Rows from block 2 of a small multi-label audio tagger, named by matrix and row number. Rows with one number belong to one neuron. Each number is 500 + 50 x the weight over its row's rms, rounded and kept within 0 to 999. All counts start at 0. Numbers have three digits each. After the name is the row's rms in percent of the matrix's.
After each neuron's rows are labels from the 100 clips, of 14976, where the neuron reaches its highest value: "loudest band" is the band of the loudest frequency at the time of the peak. Only what is clearly more common there than usual is listed. The data: synthesised sound scenes: up to three everyday sounds over a background.
# fc1: MLP up (model.blocks.2.mlp.fc1.weight, 768x192), inputs 0-95
# fc2: MLP down (model.blocks.2.mlp.fc2.weight, 192x768, transposed), outputs 0-95

fc1.730 089:500528489484446643524516419512572498421467502495469430523460402442516468434482510513510512486473558425513476508463499537559519460524447579617546526557541445554447469474467465592499499501471586506462547422500477534477507571618537489397546522522490469483457423586367476455357455475602592547
fc2.730 091:405495474420505608562480459482465457540398467498481452496461509532433476507413461510460478433565592510550551513542416541481564474478498589518449532372406492481516492487562609536489532531509526481403506575615502522544561516447582560503568469526457497578427459536496534496478497420567492459
loudest band: 500 to 1000 Hz

fc1.294 103:506464481472505582532498469374529510450518499545555522536437538454558530516478519532481416533566428512519562532511545445422426468520525594514503524526480524437587531469439499402537508461603362552464498452439518472451488547577500586466433524521541427481488517522461448508542442550505503484
fc2.294 113:453557527468554552418471455493450520471521502589457481624561554460524507531478461587470536410537472522500501435401499504507570459570432574397442431432470559507556552457454570512560442515503531515505503519484507537462514493525347480481549441518480510575466535452529557495567480515461504543
loudest band: 1000 to 2000 Hz

fc1.238 098:609494467522409501599543578491520434521515565500524428474455475508501445546521552450416531671420461519544620549417531508460503476520484543512486592529495487422433559499414526507497468403434478572396588501501518447444573496555467600467523570455515551484511519491444432542494519550613513461
fc2.238 112:516457410542538498492573482495467519550428446479496518468490490506497633475483407508400533492499513480497461551430422483477568501542509541518519464465451432561576622487471537508500539529405489489512436473458610539497556449443394528398550513586490529415535516439567492452572483549530534478
loudest band: 250 to 500 Hz

fc1.259 101:514479557496476541516529479424506469463561551584534505393481501558534505488471501512517485512610532488555527501586612546464537464500499518490484493509439508366539491526490464483517590474530477615358550510569517566475470528483467560468487550501475481510495510552476444452505520447512487466
fc2.259 110:442470449476560410455473429510541518470429560391475489514522528452450487479548562466426549418478521516531517562405405507519520477478546505424525477491486498464509570383590571472462457504469503435552503451417503494577511489590533551470627424439554568431480435351514465571567455493504434631
loudest band: 500 to 1000 Hz

fc1.551 110:555375633500447491524506567445603522516462478591424583490542508533446499451488396320432457520517477473411526447506432523550533575455529504481507524511540495468560434596488480408527571437566491517453504417516459502467403466487483577508467543496504492522461507495490473525555522428549476516
fc2.551 125:483517513423524459484501466569494485516443586519439499538489474526504524432441490507545508478446517490533577469456500473502460391556470592557467515478469506554565449515536497489506508405477444527518464563489492448533503409489489516502497444498555494537403462471470547614509509451427432497
loudest band: 1000 to 2000 Hz

fc1.118 102:421400599483490560512546496525495558538563478522478594569569532495508534465472449491465471553444524467526528489448591475519540407505452523487460522535551436468543421469487457427610583497613496523522514404459466593390524477510554449501464521528485442483565504557468470559463492405578540481
fc2.118 115:457550469580551435488548412495496420450470566537525549540550567435606537479438458564423449510500525525508511465595524395545571477557503448378443531506479491533511500543523477494489467527509482462493449514466474530424482539473502511389471552596566451508593538420494451449545495462515526534
loudest band: 4000 to 8000 Hz

fc1.662 117:498492540567488582457542528527519501437509454474500461556472519489518474469418467439494414565386505472423486417529542577540470378447466483586436557534650583536466467480457482539532578492470562516518507432410573442433529566498477548578487471560454454525499473500422524503488488533504583495
fc2.662 130:582522540559489487531509490438487454503521533591591419526576483505541479544513536517486466526526503411482508428509537488424437472530393459519517535643438503450474546579447474471544477381547553473585494513508482424514460541474470512593478469490474510449574529462454511541462467512504388547
loudest band: 2000 to 4000 Hz

fc1.669 102:510353541515491545494549496519494454400523434459455427539493422555624416435535531577498501564507550373492531463532468504427525477437498549584494547508549522484469476516452398437487499397542535546502496472443423509471602529483478444522517532577521498385576503452447523514377568510566499551
fc2.669 101:593517571410539500469486552583526572559510517477443575556533521434527452458419533482469543492359418430505550469489483426532459490516449423519488411526578470505385471493507508517501532485448444488554417466584540424521519502480405539493480500520462518510521450460444594482529471513481536564
loudest band: 500 to 1000 Hz

fc1.29 101:495497536536470480412495475482558534467550497521396486504407451499553522518522542499571543565538538416518435455422446543455479424542517527449442529605527535463507464591413493439552483487475563551414500478451518520463418510492378495473550510500553467532543530476495420515531456555541487627
fc2.29 106:421503532528572485453464505473584586513500554530510541488477442488398600438517515480483432477543456589541517537484584477529490528593406416476583520513534426550506412511479533455494511517475529518450529520471437520536482472486468425545491456556473511543474499500470382477520625449480525405
loudest band: 500 to 1000 Hz

fc1.307 093:502412545500533473497448563500513456497557477483481468447466462574622431567547497449419543482520547540429482482566483484420454531445500542558479607550516508475509514610482506441458573401517514582451488483482493406479604537502499502535487571501538488428529508545518482517454614515461487448
fc2.307 112:502532490466589505454438503445520461495535500495431464515533494518500500511565418441487605456518387481456497597482549524534476510565647536451504542500466415497519546467452562479506446512508549581499492446561481567527538489503410525460495464504549509521433530493562464409454468553520317548
loudest band: 500 to 1000 Hz; 250 to 500 Hz

fc1.168 088:517374517511466534512420547524520518538526496521435441484527553484548396434468524503567532457442392506495578506566469491538512532481448479483527532481564425455453518469505473568490579561587522496444511497472455408415547500546419545518524554516476496468494578561456547482484603405555612476
fc2.168 095:514492554490523437398451540500499518629467465557450520409472487446595417568484536514545511529466502528497516511567456501531460578467486440493477575411437617528501518511506559468508503460548384470447473522505547459524468489514495505527504607462524466552453540409448525373494393585591462455
loudest band: 2000 to 4000 Hz

fc1.188 102:576464572605500545480547475390605451440486464521502500508476466384516571508476486477474434551597510493436534533497530498493475548473425534603486542547502475450491436467494508546435528468513582541453560499418487554519541532560494459476566484517420505365382490596528534454429492446454463517
fc2.188 105:486597509449452521524491557528472566583547413498472502580560606459463435478513554407458552449466449516420442469528520456445398584528524571412547499515583496478486428512579448509553571513437545437512435546519545419496503573432354542533541485502576459509522518470444555532546409436546500506
loudest band: 500 to 1000 Hz

fc1.672 115:561419532536465504583473459458526440497526498541514488505429429490481511530500568439456416569506447443503573481473554497386468526574504520559512610566545435492535505567488474386520411216585517557477565548488490457442522474489546493462494533505530532458512535550461483569456562496503493478
fc2.672 112:576542557426527569503491540495527548435502494496495556479557510474552571441509439452447455439470542505552479513500487534540492410580385511523473501554566520392553510479581415531567515553416589483553541405488483507377488481461537555489477481643475489440528468572524509546483482548495557459
loudest band: 4000 to 8000 Hz

fc1.193 101:520453565495456542563428471496504557513524456483462513521448529572540572537515506419520503511399504412524486542471462551419456527507447449454575517523575527330471420543496500476552613542508512582524596478509481506447471532459433548545466469536545491545570435523518434446475476477422498605
fc2.193 106:569495516402480521497490569457484515460514459495535468474496477455496605572553485495437597484499438504519492579464516434465430495492620559524441461504548436520513592516430462466512581500519451555511567499468561583445472419523432503582443525501489475530541560464479588416410408501509487411
loudest band: 2000 to 4000 Hz

fc1.28 100:563485530539458518545525555516608436486572472565605564517515502471390567460470538403406412497552565470546583607426593465520438470570539492500543519521590485482474493493428537534502499452549567568530516513465503510426484595499390504471425459512499444457408437595479465488467473428492476452
fc2.28 110:563527399402557530515513472591582528534520540488562516507475457543477511467511543410398445551414508478442440477585557560532407541567545532489559535438471412573570523495551422507428446501520506547564532563477511517504449487463486539501438465526464439506475575543498504495488548448474506443
loudest band: 1000 to 2000 Hz

fc1.750 111:504447653494472511540501526465522508512492447547549475436502454570475426541479478441561495568467434479390478477478490438523460438427464604573386520500502476432493499516430494457517487458558399503461501390471516496459583429624516587439473551467573459523437436523443475476489497555517478576
fc2.750 118:545484468490481526518555462499537596516464608459500559479431496532496476403531481444473443511545510495524413464512497523391536477560405547565551470559539460421506543479557472593633474565416602477547645460613535425515473457524496485540463457434566523475441408482466579495508414514504465572
loudest band: 1000 to 2000 Hz; 2000 to 4000 Hz

fc1.51 091:442403518600508510550471535469573452487522515475522549477453426502415565543541531406408504564501511443506504520530499532462506517495480515560584549574555492462509510533432488496520525461543554594421609477538451534446510539496456518538431505507545560500434459562461410428488501420429500474
fc2.51 081:536412457506488466540487511438493473479356468489484458452547485429494609540457510550519458539444506462451434471500527469525451667488372519488610511502545423528542521522480534564474520512459415570562454602521470538577582526526429454561422513507555567441553499557484503579490444545522523474
loudest band: 250 to 500 Hz

fc1.427 097:455466553560520491603556617485572409505541519516588539499574451542501541537571451425440465496539542460410547484534503572498506529481546617503515622626537504470531474534478397405500464439494512518488473433427541442507490501470457475509469523544506483477457471581477521486484495523448447526
fc2.427 102:528517549561550397431504535440559440444496513537497523439566553478548474544482513497500459440558566425568492425543469516471478499393479534439470562522438522537478538516484537470517589459442524487498470486575473524475477531521527548474454542502637486408500495483449493541513369481422479502
loudest band: 4000 to 8000 Hz

fc1.166 107:405526544508468514488450396442573470496564506506558538400469455565593524549447609484548473477487515449499501467446516576425422528480450491484502537521491484409472431513513447469480496523580472579537526485403475465520528429547504552392584508478497491561426459559527448583473543599540452550
fc2.166 129:542592527438446588458471573534480542517560395477552506551466435616480577469442473544513544392457542565520534470434399414562533540634523493543480469408593497596498514513502459554505472571559509493515553532504536513440472443417524490517442502576486457609434440446561516560507552539464515536
loudest band: 500 to 1000 Hz

fc1.291 097:505442584532525531472455552555592517497551482520474442570473473426455537467521482434566498571518559508458532546421516529536561535539570559529561530532479481503406456528426525483527440493449499550410527435423474552536505548538396460555533494459481461555505446511488450479496409545485586470
fc2.291 088:502409569515487402486469531511541497442528491457489524498461495470446573498518514525603471585532551517492441483499469511569448597453498560529484556558513519559539446570494413523448562596440504522516552379463459529464525542476626438487444465516529467457535486548452537441435613485480538530
loudest band: 1000 to 2000 Hz

fc1.552 093:421519539532500560523469504441522513550598504589551546523407522498496444440457402468481473467411454446517566475530519528519445543558496442518466552462494406463442456500496490421477431457547543544511563465522564457515494507579456474536496510534502536583512460543489480496452587501518441454
fc2.552 085:468436523411513548538520545552455533482467530521459522548485539502451495437485502515599435462479540513478516458497612547563466571423504491528439526543528643518486509531472516514524460546479514465485526484465466475474491455489541438528481403462465576501488512499505588528426584425532535493
loudest band: 500 to 1000 Hz

fc1.175 106:548541653554483514477521607512540556472527509575470515482498481477529525491420451516601480554486457518541488452492467542552529446462386484547389509553511480478514542502448516527469532519442438564540553400486650497491485413504428482510554541497412429546548532468406472528504516596478456465
fc2.175 120:553455490470464460514622469490456546480462536514475570531419458443490489498483513501498550421541457428526563546598505370591435504576518460459498484500469504472493515534479509540487526524459431553418453530458527508423391530491477455597458487529518555543523456606467575511576456517446555496
loudest band: 500 to 1000 Hz

fc1.439 103:523497485594448498477550472485570481430477532480425532484437524551585513531462515418536507509471527512512468399501449546537478518439490527483462557532517498461489397537447473547526490452546546582465437470461541475472560530497459538547452617488553507426430524498534522526519557514524521425
fc2.439 112:483483443488456427430540503497437456534465507509482558559533408603531507503541478474517456406516548472603417436539552491519483506561470537433463446566485585475511458591510579638531505530547604513499489551491491553444538495438496494527522387496488542490490538507513459581479570433512484495
loudest band: 500 to 1000 Hz

fc1.412 095:527502555609483485527604475475567425428564394501647512500528505431543546537499507453565572501591544466541538573435453480419483476541565484556503540553479511477420538471438521522525576444591477534498481485438513539510482477462494463474458502504492444415480554525495528555445499451505447540
fc2.412 101:501453413551500526579545564544573476585549503505491506508482419535515548438503404470448500609442480548507542479508456494459393574498540563499489560441543442563482443491580475505528416461488558388482474446420535542478481502380492540453477534543521548495459599508483482473545470485457562437
loudest band: 1000 to 2000 Hz

fc1.72 104:398579527481506595520470457559535526537609443503446512580470478550433457415506514481489520575476486552455514492460596526467418448529549491480497538491564500542482414464535450487504425400539528464502574411427536460497508518528482503385524467483494380570403469593427424531516511476594520517
fc2.72 117:437579480478534452494550370539511532420441522478447590496552513475503457478517467625541517450510475499526445428473541505487511454514493522500514433479412477508539535502518536576431520580522495458578476483454490495504580465494505439461530485421443525532533488464569453509599506462467464457
loudest band: 1000 to 2000 Hz

fc1.676 098:472559470548529497550502519514584615515491548551420503566461399470418496433464467483466511488521532498464544521417559610465537548528513544475533517551576411554477525555474489506517471444518530501468558503519524493500403447588445421395534480498477502434410483538456357455458489476518490560
fc2.676 112:421468569397475490454510493478487450440481513524523453439497590525476523511481466560503469561558475541509493453498465507539538471524531475550476487519551545504471427379515387515420458494476469466467553434344495465570505427490675493591535462560460496443496501419475609521505524537532505537
loudest band: 250 to 500 Hz

fc1.666 105:464555525487486527557514459501532463498663420536561473525535519538575521490430564439446537497516547533474523497407455520492480506454521466510482512520460451463444448557465422404469532474479461479468512481470483509542442520511353538469514597472475395500434471513458466545484459591487517404
fc2.666 117:539642414362549486511466455505565438600410606472502487483467490492520481533503589465502507541507462442543494474433467440420505484434578473463401369420502446489526393522505512409448508523507450487450523483477465436607469549590443452476521538416535520557533524451423552507459503579463486473
loudest band: 500 to 1000 Hz

fc1.430 111:529590495575464539566462584521510412480617450490515470499502406537485538502489535472529570540440527479519447498503507507503488524579419519534446525526550473527378551539470485571525433475481540502538502514453522387496521520440475572483497493518487495586416499550410476547402512484500509426
fc2.430 107:545487512572584509479552454509463502538509526534498457518420476514512481441439558456448497579488493485526517484471542471458518519525539562500508539520473531543504499454492453457486393455446470500501521467508615509518487470526307481563492475430439567602451531444466462495544491527557409424
loudest band: 250 to 500 Hz

fc1.670 097:466432492540459606484549437439477495352570408512494517473460524561499587530495560514568456554524497409533549498513553536485433495436527553528493501566562497519564489495462413519458553498532434575552499506447534627477584567512447494456476509549448475470438446545543477527463524447432535465
fc2.670 099:526483492498424521488432504524472478401520507534536544517641593521511437533467533391492498455507403444470569566476510416543444464577578442462601487484522475463459533450521563533477453509545564493490504528484540542404515547468520424524460549504499472546504613506521491546473481392503432443
loudest band: 2000 to 4000 Hz

fc1.611 105:491450564518482526520529514456538575488511465472460420513556437453536552551485475429540490559490606518479444483479519560523417590495508551516391603580545546491539444563432458541505561533475557523484456444403583517465511466523359420482479511462471417545494536538509445506414517561493569448
fc2.611 099:478557490528495449464426557583453449601533521477419523547493570513584535455428547551464532452507520593657462528498414489531519511550469428500503463461463431513459507436541577474482473554551496464500440414473547533548571448466460454483591471514500502409500449451508555507524480461495450448
loudest band: 4000 to 8000 Hz

fc1.395 108:500388557625457571575494550494573501443521421554486517561514503523475507535452503441506499573486485387495518510443491511467454524516467499506500546552619501469472339597469468496530467478514524532519514533550517549453454464523377459471489506580454501533495450571476447498481485498539561518
fc2.395 078:594522603519530532474497540476450496477507418457492389437470516460576522478455514540459487584456486452472567545583533547509497451446494496621461563518596523493426550476446453479527531493561408536475469475513493502454550429451472540578527540511555517523507510531424491477436496467554488426
loudest band: 250 to 500 Hz

fc1.462 091:431496528488531582522404452528472609451444468561497538506460562523452495502426484495461523465459537497402542538511564514557457442435509590531498504535471513485522403545449492461518462542517515539480479521525521558480509546599459434565472560548563483471471519508519531493556515511539551498
fc2.462 107:413496404520495533495528522504523449616545492481488513543483439575494563481501466513450409482504403607574463445433421591486529480467462512432457477388511488538456496489559565530472449503542485475525511438449585501518496435526498600454520392426455619463477584525491485490505527567476494460
loudest band: 1000 to 2000 Hz

fc1.375 110:520537475492422464548497539498533424503567513557509468525524474569435406539420525457563472519389555474451539572459454579410413513478536500487440533442516563508402510536526553511464493467497469540547542521520501362462533485465526547433548470488538511479469461523472416613477483514468424534
fc2.375 126:409490499500536472439470532550578543488557566483509476548557579519539537553506563463480572442503615537514444442528489527511474420446609558467494540481517526499588431395463578464486478529556499590474518566493374484519549511459507456436428486478467483422521516502562465534493600445533469564
loudest band: 1000 to 2000 Hz; 2000 to 4000 Hz

fc1.154 094:530444463485426549585539450508550442492549560433584512542457499437486425399519615503488462523462634451506527443453522497434435366469417530554488511570480421457425515453469484520505563499483539586472543423523510379484553562579558553435530487487478468506535487552413458505438487510483418548
fc2.154 108:458483415529532567528585519457507459490531518442519555561462446519513526514517479498521407537559535468553463498531469526460362444415480520481510535398442496506432468534542548551511553422439506533476490539583560537535546516465499426499585444427428472507477595540501481454543537446346513591
loudest band: 2000 to 4000 Hz

fc1.517 108:516402599526496549523509617426523478475505486528514482474532521570533493543425536458494550498516554487520475507501511565451422523492534530553453601598525523372563493524411514472488545448519504622388535446455524469467547519537372519461522568579468493490519513534455423512543571443458546457
fc2.517 091:501491581604505469448569519426520407527516413494544443398481491575531541491493405494469472490467422449514579571514485489509510559597500419475528622464447485488422509503537512462553622462495448549527582499516513494553516444480399485480527470607528469418574508468456515499375489487504518507
loudest band: 500 to 1000 Hz; 250 to 500 Hz

fc1.328 106:489503574561485503576546507455528473433529428589503533483545528522540515541537428404440481549499563518440547494496508513402515491485504540526485609626561493426395455592473500457539497453529566531481566488471538421453566526458459436441505537509496449430522478601454506587476544485535500454
fc2.328 077:527473535570525470482466563590485501469564568607483529389533501566535519434469520503503511439476512468436531470520496576507594601523464437529477496523497521614505498554500433469538479527496539511452448411448613470503453451417435529484448536434442511434455432488471483568537522452519453560
loudest band: 4000 to 8000 Hz

fc1.524 104:496473521491394577518560447485495489498527396485502436462469450525481415488486532467538497476402530433452417433493502501478472474486518457608467530496556477490461516519469380495490521416533492535510553451552485467451430494572511516467550547511373458532513497493461499523513499553598542580
fc2.524 094:433513485532573480520492467567589460481491532475494411564567496540452528521461566464463415516492511567474462468462517407555499533565515501389439599535551543479509445470468518494522442499546503554511507591469446442486591452428377471538454525502432435486524542430507483611551566568529489492
loudest band: 1000 to 2000 Hz

fc1.302 115:553469567538543527512511448480562486413579548613491505379449520393441520436487515444487326550501535524511535464570548601438431481525478495523459502511468443453487310464421516545509506456530537536514535436488498483493507599513488449507436430525458450506495485479458442481487487492517474485
fc2.302 119:515436444502448428518551493506512464579529532472498522551499561506542483401524533490553538492507522485602479580545446455526445434541589423454548568474542471474514512568556619482539454439579572476466474481485514444461508533455575478461536504477510493388549555524475481504625479468485528544
loudest band: 500 to 1000 Hz

fc1.249 093:544488511536493460570544561460606424442542487529549487473474457430503534485498502447487462514599585537364477523518528497497444514468563570580436569528502532487463454523493492487486474423511493462444465561452459405520581521484508444435495511529487487376386522595540554532423504429476487502
fc2.249 097:500614492514547523550584482423549514564528477463491536478579533478440516552494391378516520482529449465414581509544563376510531496535574565478503489510551405564482472412569451480579584484497490408530422482490548498434489492552454496488394588446506446488492526570430537498485408552546478430
loudest band: 500 to 1000 Hz

fc1.313 093:539418605528493551536470540457488523364494479575490444438451563544426522475436471428528376609503455534541526533600532613447440497523587526521477564516547497472536379491478475422525426382435399564501492537510544567506553493481502475535455531541503412428508516609515509509537525481552601470
fc2.313 097:569560461486515410452486440421576514448475518511434464538497457510607498518574497595528509482610530536506469462462442494527534507524565488438443431505515481514424531552486509480544495557507538458498442491565499476538416381402579457475506525483471556441480644535529508481422361519478554459
loudest band: 4000 to 8000 Hz

fc1.473 099:421457625493519577481514421433538546412620481560483575503509510509428410472553558425567523501514508433473406448467554607555454422498510506479446521546508509434511441483471387440567512499442523501463508430492498427430468525596514582407493501500468480516467442545431429547543458502556499548
fc2.473 083:464615518496491492500585539515437435500456404515506492470510493564471489427571395495485517480455404551499535384478468412539527480550564419478515510470482493563508461548515457466435477554626528469475509428559497480441489463482534480534588527450483509570518520541588483490522617503540474515
loudest band: 1000 to 2000 Hz

fc1.84 110:492421550532450616505464490505558512505481446575485483448473518501433458451446546505510412560448468452447503450395633531516480435511462559554487528570577515419531506494444429453491548444483511571463544429413575472407619527552463469467552559598418440467526486531497485494527486556584548516
fc2.84 080:464541569517562467497534529476540480506536574525393470562521438492450413469561453427514577470590621511503505414495493523557524524424483533611498499523500439581544482481521488503477454502455554551490442468567437481607492464559594436483481502422524461530467441441481491448468513553519466534
loudest band: 500 to 1000 Hz

fc1.92 097:536434530456472559584498511563484450541507460495411450496472400534458387462552412485541506470433505442401473476466497528504479466514503568615507554515508476501440451558455439424518558504477515544463577403546478438450549584509447497522480541542559449446538520518497471619542546541586431572
fc2.92 108:498542420476465430365436472530552473573506570429502431469409578529456596487466467529514540462568610537548597465522501551439550432481569459505518501425444499490512534429470534574494498557467566504515554469503453554546543410453545481521511481473522474466389472421563541421419491450540567533
loudest band: 4000 to 8000 Hz

fc1.737 100:550354585533468500441533492503513509543472496615491547517460500479521458423477503474506449499457446428456460393534509568590494529406490431474424521496570496517534391485446466440486611421456466594525472477480490532464464461511424526440467505543526451518486531501435483509475553542613474540
fc2.737 106:492521474467508458531495496494526473406456565535440556498532486532452445428407480380476481550563437510402572448592442568511486477525458548558503561494467459562529500584498531471549537430441603486546461467595502475416456509438487540585486522424608474508364489493485523531540493437470508460
loudest band: 1000 to 2000 Hz

fc1.519 091:547419588479432593478524552469511460461526419545564505428451477523529525509533506537459481481437508523518522505453571506502568490426481509543474526535560497416516544503451447419477614477555504585478530361482519500371521561606471496386581569640419493470552521561435526444501498529529531555
fc2.519 088:366434536419505444535508392638509461489579553450541529424475507491474453548492560438482536462466549473458462545512560474559451499459519488471547501522503498440506496476473584436454463494484472574524498542501499515574539506526598402540493476446503535551593472410581540560497513508422455552
loudest band: 500 to 1000 Hz

fc1.369 105:493483494521470549511612545473530455388564527507469489507563434586556429487478533445492459441528451476473464407486484518507518541477437472570543574514557470467491397560461372526482575410533534546451507509498498409478464588541435582526384567497448456485449458523488441591535564473472470497
fc2.369 101:457523528513567483497477512577527531613468560550429483515560523521534502564442510538435441505474475532573428370474512577423499509524506625486411517387544563460463511540513486492540551465461522473494442528427426456539539520422388473496545511515483471517522540473457441536444491457520582460
loudest band: 500 to 1000 Hz

fc1.75 105:460563522580419522482498507518556443479523442494543489370539503534543606553451491463429418531534474533514612432442502587517558511411406483466452519503551535452469474507461407498440577523553517549546554574449540511500559518465483550433522564571427507522482490522547492544489580512476529495
fc2.75 089:474470508579490487601509524498505512584489413527503469591517438528534538504468436557466464471544517503504557402471502497465560543558485514505426575510496428442469546543534398561507509480552466610490537562551577530535516520509480548459541543547540471526583539535482548494411477446578577506
loudest band: 500 to 1000 Hz

fc1.292 111:601477539534452478485420471474572540538532437518490526484549446424533479471448503534526403613456489455501562419416493579419520531620432489567523526589478524432498504525439514452513500513545478647533630451448482415490451524553472451454529518560450482542566471565478488547433603525549441516
fc2.292 119:533554435518444555531540520416528605486523376517518630458570435451517535552516441459469452471529472509449489511505415528457539515527456451597504493528518560525531494496520420503538544552485494446552474636440465579462474502395587526484536601593429419436517512537590446486496538581542501539
loudest band: 1000 to 2000 Hz

fc1.144 109:464437490567489544456471523511532546538465471504517570466433461522481549495430481493467494495396511380512576526461515541458522504405430504537536518488545543517467395597489487467526479442500552540487479480579517563475492583519474494371522482555494572463421501622496518520494516443544606506
fc2.144 121:475483444512504463451482535539396475563488433400428458509562447417507567513552451489450605412450466519539553468441420457501579511550510472419507403476458435504376532603577499467523458481462426470508467488511539469528530484554576485441521500558511503551468483471559526495489460533507535564
loudest band: 250 to 500 Hz

fc1.513 098:423457582559479480586551456496575545433575539571533518442515566474493395501501509480547488546437440421526529539525487563545447541487505503490459569471516530434534431558468391430462523373549447557499493557503496389466495476577516506462490545518507511408509537478467442544502557477524509523
fc2.513 079:509581534495544574531524505527475461462505523445490534422512449602505531488515483389413442469412528502443596518512611579570473403582574513548589559520557503515423523477481483556600460518441599436467561441526517496495515479513567486525455484448442482503465430553518532436521508533537508443
loudest band: 1000 to 2000 Hz

fc1.43 104:509504567519502552513498505446546492374553503497555540443547436569520506627501522468526464535469534465504542472428543521557353399484390576508437576529530552436532459576427476533555458484577513544502463503416580395443563466499437595481484526534516478470459532535461446606509464578514464498
fc2.43 083:512487509548444496469480570532492455492575442536518531504436496490516478448431602504453481624440389482502604485518528535485362572530484419647558521480585454510408474566455517441455541427523510555508610430508525416500480487446484538507501479488489549537464467461370482596483512524509510466
loudest band: 500 to 1000 Hz

fc1.41 103:504408487485466513551508434442497430501472469535524534449466413585497433543566497506491473584519469414492506417480583547443416503417484534472477533540562555501545513585473467504471544318572594525493557564515507460431594585547488493440516511564504535467551526523528514458449493487502424498
fc2.41 118:575468498337485478495499485563470628588543542528452465543399550465515464560479510478488554557481474489503483529523436404577475514495481484507565390479530405475500479566473451500497415556480441497459476408439479435465440489552535489507522468505486521555483523434455495505581467536500609517
loudest band: 500 to 1000 Hz

fc1.2 104:490434569489440497501526532475498498472538508571453451527541552518491512451452498510593434614387441506521497407486457496445499469417546417485391487518587509505523453481412409456465617498498491527541422452513566508479404532530451389490482515459377473530550559503503542568559457469470507549
fc2.2 111:578478479418579468533500532668578509476483594547544591615478511552498518458407456458552470471466477552519597520523498442576523368543540585453562611453449457514546444446549513510521411581482450448550493502552505480485486488456469484409405540558533449467421452560512494453618431503492512517
loudest band: 1000 to 2000 Hz

fc1.735 103:556477456582483494488505529506570520495531386500502523552453477420513607583515540453499450543577466537574636552452487510516443466464496521509502514559542510454531507536413555488494484485511452584487462473431561604419552561450472454470483531513529486448493562560524465487516427533463477453
fc2.735 115:505530468555505522550466590502464506479461453463496496470526466490406491565510558473531524483507535419450497424474500499524435577471517627630524530415533485582419573435393445414515430505440543479538352497404492516535574628452483476508552509491528502467515484495468585507566485436462527527
loudest band: 250 to 500 Hz